config.toml
model = "image VAE"
dataset = "seven-segment displays showing three digits"
train_examples = 195000
image_size = 32
crop_scale_min = 0.8
horizontal_flip = false
color_jitter = 0.1
bottleneck = "kl"
downsampling_factor = 8
encoder_arch = "vit"
encoder_norm = "rmsnorm"
encoder_norm_position = "pre"
encoder_activation = "star_relu"
encoder_head_dim = 48
encoder_fused_qkv = true
encoder_bias = "all"
encoder_qk_norm = false
encoder_parallel_block = false
encoder_dropout = 0.1
encoder_inner_norm = false
encoder_moe = "soft"
encoder_num_experts = 8
encoder_moe_every = 1
encoder_expert_mlp_ratio = 0.25
encoder_slots_per_expert = 2
encoder_shared_expert = true
encoder_patch_size = [8, 8]
encoder_conv_stem = true
encoder_layers = 10
encoder_width = 384
encoder_positions = "rope"
loss = "l1"
latent_channels = 8
decoder_norm = "groupnorm"
decoder_activation = "silu"
decoder_weight_standardization = false
decoder_widths = [48, 96, 192, 192]
decoder_blocks_per_level = 3
decoder_block = "sep"
decoder_attention = false
decoder_upsampling = "nearest_conv"
kl_weight = 0.01
residual_init = "none"
optimizer = "soap"
beta2 = 0.99
learning_rate = 0.002
beta1 = 0.95
shampoo_beta = 0.99
eps = 1e-08
precondition_frequency = 32
max_precond_dim = 1536
one_sided = false
adamw_lr_other_params = 0.0017
max_steps = 5600
batch_size = 64
epochs = 1.8
lr_schedule = "cosine"
final_lr_fraction = 0
warmup_steps = 160
weight_decay = 0.2
adamw_weight_decay_other_params = 0
Rows from block 6 of the encoder, named by matrix and row number. Rows with one number belong to one attention dimension. Each number is 128 + 24 x the weight over its row's rms, rounded and kept within 0 to 255. All counts start at 0. Numbers have three digits each. After the name is the row's rms in percent of the matrix's.
# v: attention query, key and value (stacked) (encoder.blocks.6.attn.qkv.weight, 1152x384, the v third), inputs 0-127
# proj: attention output (encoder.blocks.6.attn.proj.weight, 384x384, transposed), outputs 0-127
v.185 110:109106075096108120156125141117132181090136112149128105164120126087169122131123179129157095127134147117122089086113137142113144097129160122156111144137077120144148126111090145105143164162146120150118125127145142133112154119134152139139153106130142124112143088120091142149123090152112148130112134085156150119087118112120102108115148152123165111104119129149115130092116145165127086138123
v.186 096:117109098103104135137140102128116143115121096125102129111124097160123159123102130143121113166110115140125115070103110112141116107121158132114133119137131113152150157099134148160128116129129114142101086129154161107128152146103153104124144134133097159145159104176096120090104111106142131119094110134156127135150162142160147120124160166140123160122137120169155135105137108123108089168096
v.187 111:133100139152109129139158160144092113136116112090142136113126148113115113108149116143121120109109148137098193141142108130152143118105107144139125072142152122136161156127127122120099078096137091128155133143100118083137087124154095118132119130137131103138095138113129109124171138164109149104128139187134112104093114127186195108132090122160144085162152127160128109132110134162118139123140
v.188 106:126182147141151079109100123175134150143090124096139173085149166153137136126141100117147167114131088138115133055144140068141140114152126136144151117161106137130155164131086108095127132130121103152162089125165103118101096118122137123130117113154120134131151114108118135102069143113154093113146116132134137101150148133104163124180152169108087127152129113134166122108145142145187152132098
v.189 093:117131102093148145169127143149107076144152144143124144149102135124106081088156143167125126124136113141154147139134117154139126109123131146084167153143137123133137147173132127126130118117148128184116192137181143125098135171117077117148098117134120123170108123141142108086135143184138113151111191144130141093109122147109131123163156133140079124140148108128106115121114144142169136149136
v.190 099:169114158136096121167079134139107134092139125134079118132127120155072115100121146167127135112125118121125168116109125091119134140119086156119125085140161163141138104134141138114153147125123061114143181145140105119125133153122114106131139108138144095125124128151103135106076142146121163155131124156115162152098125112178128115141134114127110073150129104113144138127093143151199093094118
v.191 103:104134118142118154101115130106114141133104128141139098145149095127121144092129142087155155144129159130145102135110132149136130131090137100085163102140092116107170127145107125152129171133150166161108176096173161129117104124097112152106136143152127155115166105139097112100137121138138125147132144138115121104121141135152131151111139128121134119179088134089088140145103085092099125160129
v.192 091:146101114165147120108078154109100136127113156098100094135086123161089143177136149101072140126121144148104109110135116113088094159135115087105153122124107169104111124129121150104134111137159137158115085133171155118133145111130160156147111145130120114124101155114126112110138130111091151160148124143094107143148162181102147135137149096109135111137102100110137124129129067120115125123138
v.193 109:107149105149133114116114161096175172113089055148109149090136145117127155153128140112080139145143164102110094149156106111142143142133138128119128048115130176116112132149162137152124083132145127112149129113094170164134141134162127157135129133119153129128108124104142126186108099100147136136114127108110125083146090126126169146140121090150146128118108106098124119158129140114101139154118
v.194 091:136140113110132130162157186086064144118127086147168146147130139134096118136127067127141116124149156099127134112096086082132150148119121109142155093137107157128166108125152122134090133111132159134151153120132133091113136149129135168120168120112129140121145139090137158147105128112136140097130140076102134101106074139055125118114155105111124133132089149146099125155161125139168113084066
v.195 110:084137142154135086166079136096124118145147138153146130130117076106119113183115108087168124120157114164130123119117139133124126153161126158120120091064126121111115169130155135086141137134145106132113099155134130190103125119151099161155139161091171131120098127107127085134110120102069103106121132108142136124121135106118135150143127131124120116121090104119165149114110081125116134134146
v.196 118:188148131133093162121152114155130121136146127118096136148093112106136120135147194130114159131077117099119174124159090165147142102102145123137144138160111130107157121131123138115103130146084144144101140093125089101146113118108122119079115099163098112154166107145119132102109140120172111140155081109167122141160135143171117124136144123126138146096131109146091146094148195139163135136110
v.197 104:101117143124148152100124074098125124166097059178124138148142130121177151107122168130146117143137127144148178177101145157135114151171142150107086114147097120092087168118164103155111080114115140125122145141151152120150140139113108127078132176096140155107109113129122115149159088156091147118084141106157116098115117079144087099125092153112087173124102137139150113086092112061132091141105
v.198 118:119141125149142093115101134135131105078088156141132151114118104146121104128158108104085163096151091174154125137164132110107090134205135159138124111110151141134104159102115127142121152154162148128112154116116158127137158087108101139162102119151109123193124131103113111121137131109109122119121148172080154166109146129136121116170130115107142105128109143098153150134139127082118117117167
v.199 097:160110139075096109112176121161112100130093143099134129109173105134151120089131078118123139078123100133124128123115133100133090079088144126112126149123125126114103099114117132191127157104141160091128129159162131107172147138115138101135118162143160127146133159165093132125097121157141123141117144122128155169111152139127155121134158166117103146081129083132109146173145123133088093124080
v.200 107:165145128062140148145162116144147119118121106119118130121116086154134142099150150149185128115130111110153141143096113110124109156117125112135150156132118113086172129151128127150109156120129134110113099125142118077146126112135122100111106120130092192125152117109128114135169143162116127127147151081164113158111140092134142060072112127127086132150154166128095133114110146130102180121104
v.201 101:109116123151126161116160110150177090158094150177145137086170080105125178145127155123149146139118167150142206130080100151151125140119147147141102134158118105122144145173113126104122131104128151146127114102133116115145099139156102127088133131099094119114140109155111087122141156149077148070118157155158090130093152142103106146108117125102073131123119125130132126129093110163127127146088
v.202 110:156119131179066139094154143140142114141151139169115121152119113137147101097123164123143146124140113118130154121136081154145152103113124148135105138161118124149139125150157074134116150126116102110116155089136106091144112141087110103132112104160086148135133105158101111138150149116173129123147161132147105095144130091161098162062136157135136160141146156133130123134119117166142118129113
v.203 093:147099118167107070106105152133109178112140122107154141113129103117125123108134155130127145096144117129143058129119146094097118143155102079104153104123178089089100143117099175129134095194115114115136105117139144124111124166124128093191107111107148093124071128114133185164113084155114152149090104130103124087152122137088157130124128114123168106120113128175131135170094116068107112092153
v.204 101:140178113130136095124154129142104124171146099141110146147135122127125119121113147164153073133087100073097187116110070104147131154129109127159141116146078130099156136133122112107114191155132083119151161132120099114132138087123139143176130102131089128113155081098123120135124141142096139116129110147128088089132130146132139148072131126122127165157105109101141102142153135095114123139112
v.205 098:075101096130113113119090135128118116121144124100109086129157115087134104177098101128159105138119126158138117121115146175120161107107122088123142131133115073121121151073164121119118136120166109140137106176139169163114108127117156128091137124099160132131118170163108132173131083167092089114113114129162107126123148147139140150141129082151163105064125129083155122156143138138154128135142
v.206 098:170099095117164128133166160120111098079114101111092107112136086122115125133114078110115070153119163132064122085128160089112135143122089138152135094158166144091156167108163141146099129097099148133121128130107140104118088154138163141116148142077138125112143144130133152144115120097111142161152150188123135129108140136113153094153144063132129134149125088140107159124146128124116129155116
v.207 113:116141163101162154098141137111152147130143118133135126118130091163152176134134126115134108149122129114112139089121129141153175112125093109147116093124121150125137133170134128114140163127105135079079118151116133106139160172107149161113130118080112139067119122143087113148110111105165111145143128100139084121122141137132140139099138091146148082079088104122101118117103090155122176105132
proj.185 099:146127128103109128141158119091103120152180128094079100116080161161109128126134104171102119096126123182100112119153140134106084140154094152104140151079183086132114143093141150142108128112121121137150123118149136144138139131095118161142107145131089106150140132135148107156097150072096115064107167134130068158139148108121121124131139138096098144162139124137158095127130115122131126093088
proj.186 106:146143170153115132158135121125102137143146122112109132164116168106143137115135122116134154102140116141118133156125117119100158146102110122174162154161091101103119142112141109109096102114132118103181111106137131111134110102128107125168114101160094106109140037110157087140098112149129135128114112125153119098111083098084120125119083111052177110169137104090136097106114125135110094147086
proj.187 115:165131111123139121105121120088161171135089145128099135171113063154091126105135139116157110133156145122127121088115135135118110141189113117176146152078134113172167148107180159121150153104120107119123139132107124128150139096131105106069148130118136119122150134118148153108146127120121137160110129122103145132102102104109088110114139137100145146109101166101087118107127126100143124139099
proj.188 098:083071123090137156126082150081108098120159140145124135098167094136122172072097140124144079151172161157118105152113109152131139139086130137093114159144116118135092102133125131184145113159130157110104128095121133163194146128131104173158101109118132136112117133087128152137150101192144148131137122132127102124117120104117111158148118161142136160097129158134109160128097132087090094136167
proj.189 091:163150155132144141090141128153134129092127152120100113160120117154125151148108103113114131125139117065101124120141123128143086137122146135153125110096133097168104168136142115156147127160164110078150084152159137144167112064150151126106130108113095111109137146114133162181148101111093119166117153150124139103121157112148126100139068120123153165104091138141144148129151117122116158128095
proj.190 095:134129133114156155094128083124140139170086161165119120167133083116135147116072136101131112139124131114123173129131122128129121131142151108147133143119101080168110154155120120114115114127109143124091084125130116100160094079130132143105087146101156156124122153110131116106173146151108102150119144124153123068129137163094161126125128133137112135130126132120112131106121123129089163159142
proj.191 126:114153099104146157120136104133127124097156145109149156122153102165102122159124136150106137117113142129104142102125156106133135093058123164128105142100148112130104130137112040105095105145099105094159129147115150140151130187098138104129075170087155138104133123129179097125120149141120108158134129097133141115115148104091125102132137137142111120128113149119193068126144161141154137119080
proj.192 086:173095172137108146149138123149155135156142092124140129148163167125106129119107127155169107102135112120144108134130141126152194073140123084135124152127157100141123122123129119159116104141125114123140149148099116109138106142126080124111133162112129152111104137161107110156122099145144132112109146147122159084118095076156128139149125149114148137149121116127116105124160130186140072143127
proj.193 109:065149140073131122124114101140095105103157178139162118138164096133148121103114078138139137114172070144103131105105129179117123121089101150106142142166111117151139142115142093091160183146125111143115123131110126146157117115098129136150135099127126175117169138133090111114177101088112146120123092152149137121124142151119133118099100143121122122104168145105111156096135132135113122106125
proj.194 093:138114150102138127118131138143117115150089170143090109097139152122152193131122121150087109115099076149114128139150140160119098113155141151139132162116123115153088150132108098132142133108079124111097152160135119133184081120145174075120129156157131120105129134130097087110140131125113106157141126137133111100160140141205083135147126133098127166151145108109137101118110131110084142165118
proj.195 106:147134114088140134130173117161080146100147128153156089148080114124141116104128169148132084158091172096118159091094136108126159112071157101106102104157140144145130070151128167162102181125115120110100150088172147084143152124126144143123083123155142126142121112109108119132124165148144115132148103113113132144120107114087109119164127127085146144124164093134127117140142155165103135097170
proj.196 102:136126125105172090125115133106172149095114068130098134107131129152146153133123102127131142090196115136110137163112128110164112125161118098107174129088138135086105134163132101154131127132121101129184130142145167113076134131120136128187150121138146149135121119167191111149121125120116159096139090117091128150081105108137136140119121114127143127130100119097186120127067092125099118162113
proj.197 113:109143119121145105126118125105164122157156146142130148108128137129147134139060112135151128133167119110099117125151140103150126149115129106132165116125154161104112122161101153090123167091138139131108121134143139144092124141113119158155159075169142104142122133101124138139103148158162127126167123097115095159096135118112140138102115093119133138147112162163138152160122148177122157143138
proj.198 108:140126121128109155117153133145136149151155100077100115136084131125095109111137125132138102122101172130104164108115079149122110138124110132135145168171147143102135148141133086154152161118091094123154110177151100117143128139120111137112126118119092149104133141110134134122130146135101121119146147111115076147113131129076124122071137156156124129133130092131106054083132112091140110136091
proj.199 100:132143151206169159107121089140141117113144097134124126149095108117111189157082146106113135173136163120112115157108145152109141166146104113123127136136088095145169129148146113125133124130134140100115129147145111132098112144166110123100137116130115143111137107110159127118152152142135171154114151172127145165146120174131122135118109111162133100179100149155138121133137105110127141125158
proj.200 103:133165135161114134085134126151130117112129113203091130189136147150118145140129171139118076125129103116133150115142175127165106121161165149115105105095120192157098138115129132171075127075100111137116109121131122137084111169106134124140126126146136087140111129124116125132072089103195157145121085137133104094139126170120162133126149159141115121144112142141153147155134113140100115157124
proj.201 099:140143126123143113144126099122089156139160102153098123154141157153180116085132153141128120129151116107126104096136117091133111103121144134123132138120127146156112108146091124194104160147129102086116141105125122148127172124101137104127139109147172132121127143139141150155105113108184141141148095124163134119157137120085153101095135149127182157101063151100135171143115151125096152101126
proj.202 115:125100142078121138125135151087141174134121077078114134163132152121135136112143119155085118115116133137103131156102099110131132171159095106124127133116095140108120129103105155132158055102088126151138124153153122140129175151127134156124146124138133123132112117102137105150091145135086106113108120091137110111148120147113150119137132115140124107099095125126128148163120114130109136162070
proj.203 092:110148165087123129119152156093140099124132129153134134120162147129124084136120101111124090147107100144104159164119143168118179144141103120145140124153114146129144132124108130122185146073135126162120152168077101104112133154159123167074107158104127141166143119073119123123166102120132130167122174134177125128094131147115126160151147132120080136153102120130137127123163127143190138133108
proj.204 119:080115140131150179124169152153133089123117103128102153105139113148101157138180126125084137117193127146119138132092164140140114121121136147122125124148137141155164117128179097153131083132067141121100094168161160121163110126157130146120149114151147138107111139184138138113175105133133136139129130093133121192104115156118089135136117141097137099131142144161107162090154145124097143151122
proj.205 099:119149150110132177155138159149092153170095133138173139122083122136107174122168140095119132150133124103118131139117146133114144177102125108122169175102152106141122080161140157114089071103122152112122134112112110139165162167156126148081134146126142136124157116124121107112129143123142123136139147148119164106117133121138102144143144102158122146164150159117089137120111133148166147128146
proj.206 114:120155143115104137151128143115150141151122155135102172136151092138153118138070144099143148136137153112147171139139070117117136144163143090156143111120109098150132080121154087137111130138130128114102097130094139133146139110131155129140131137127078121122133122196118161155106148143112142143159134118124131109163174121155122109108132173167126142130186138111144138129134106139146125163078
proj.207 098:130110140110138127108089116160113160130140128135163113108151150106135140098118115115125122074144147134100155126063140146141115146128149118137136160106097098126106103121134137149155118086115107135119136079100127157137100075170156129160103148114149083117095133112115140112133129159130097142104107117153134115172136098089175118120089120117127154094114141120157118146108208111131111121131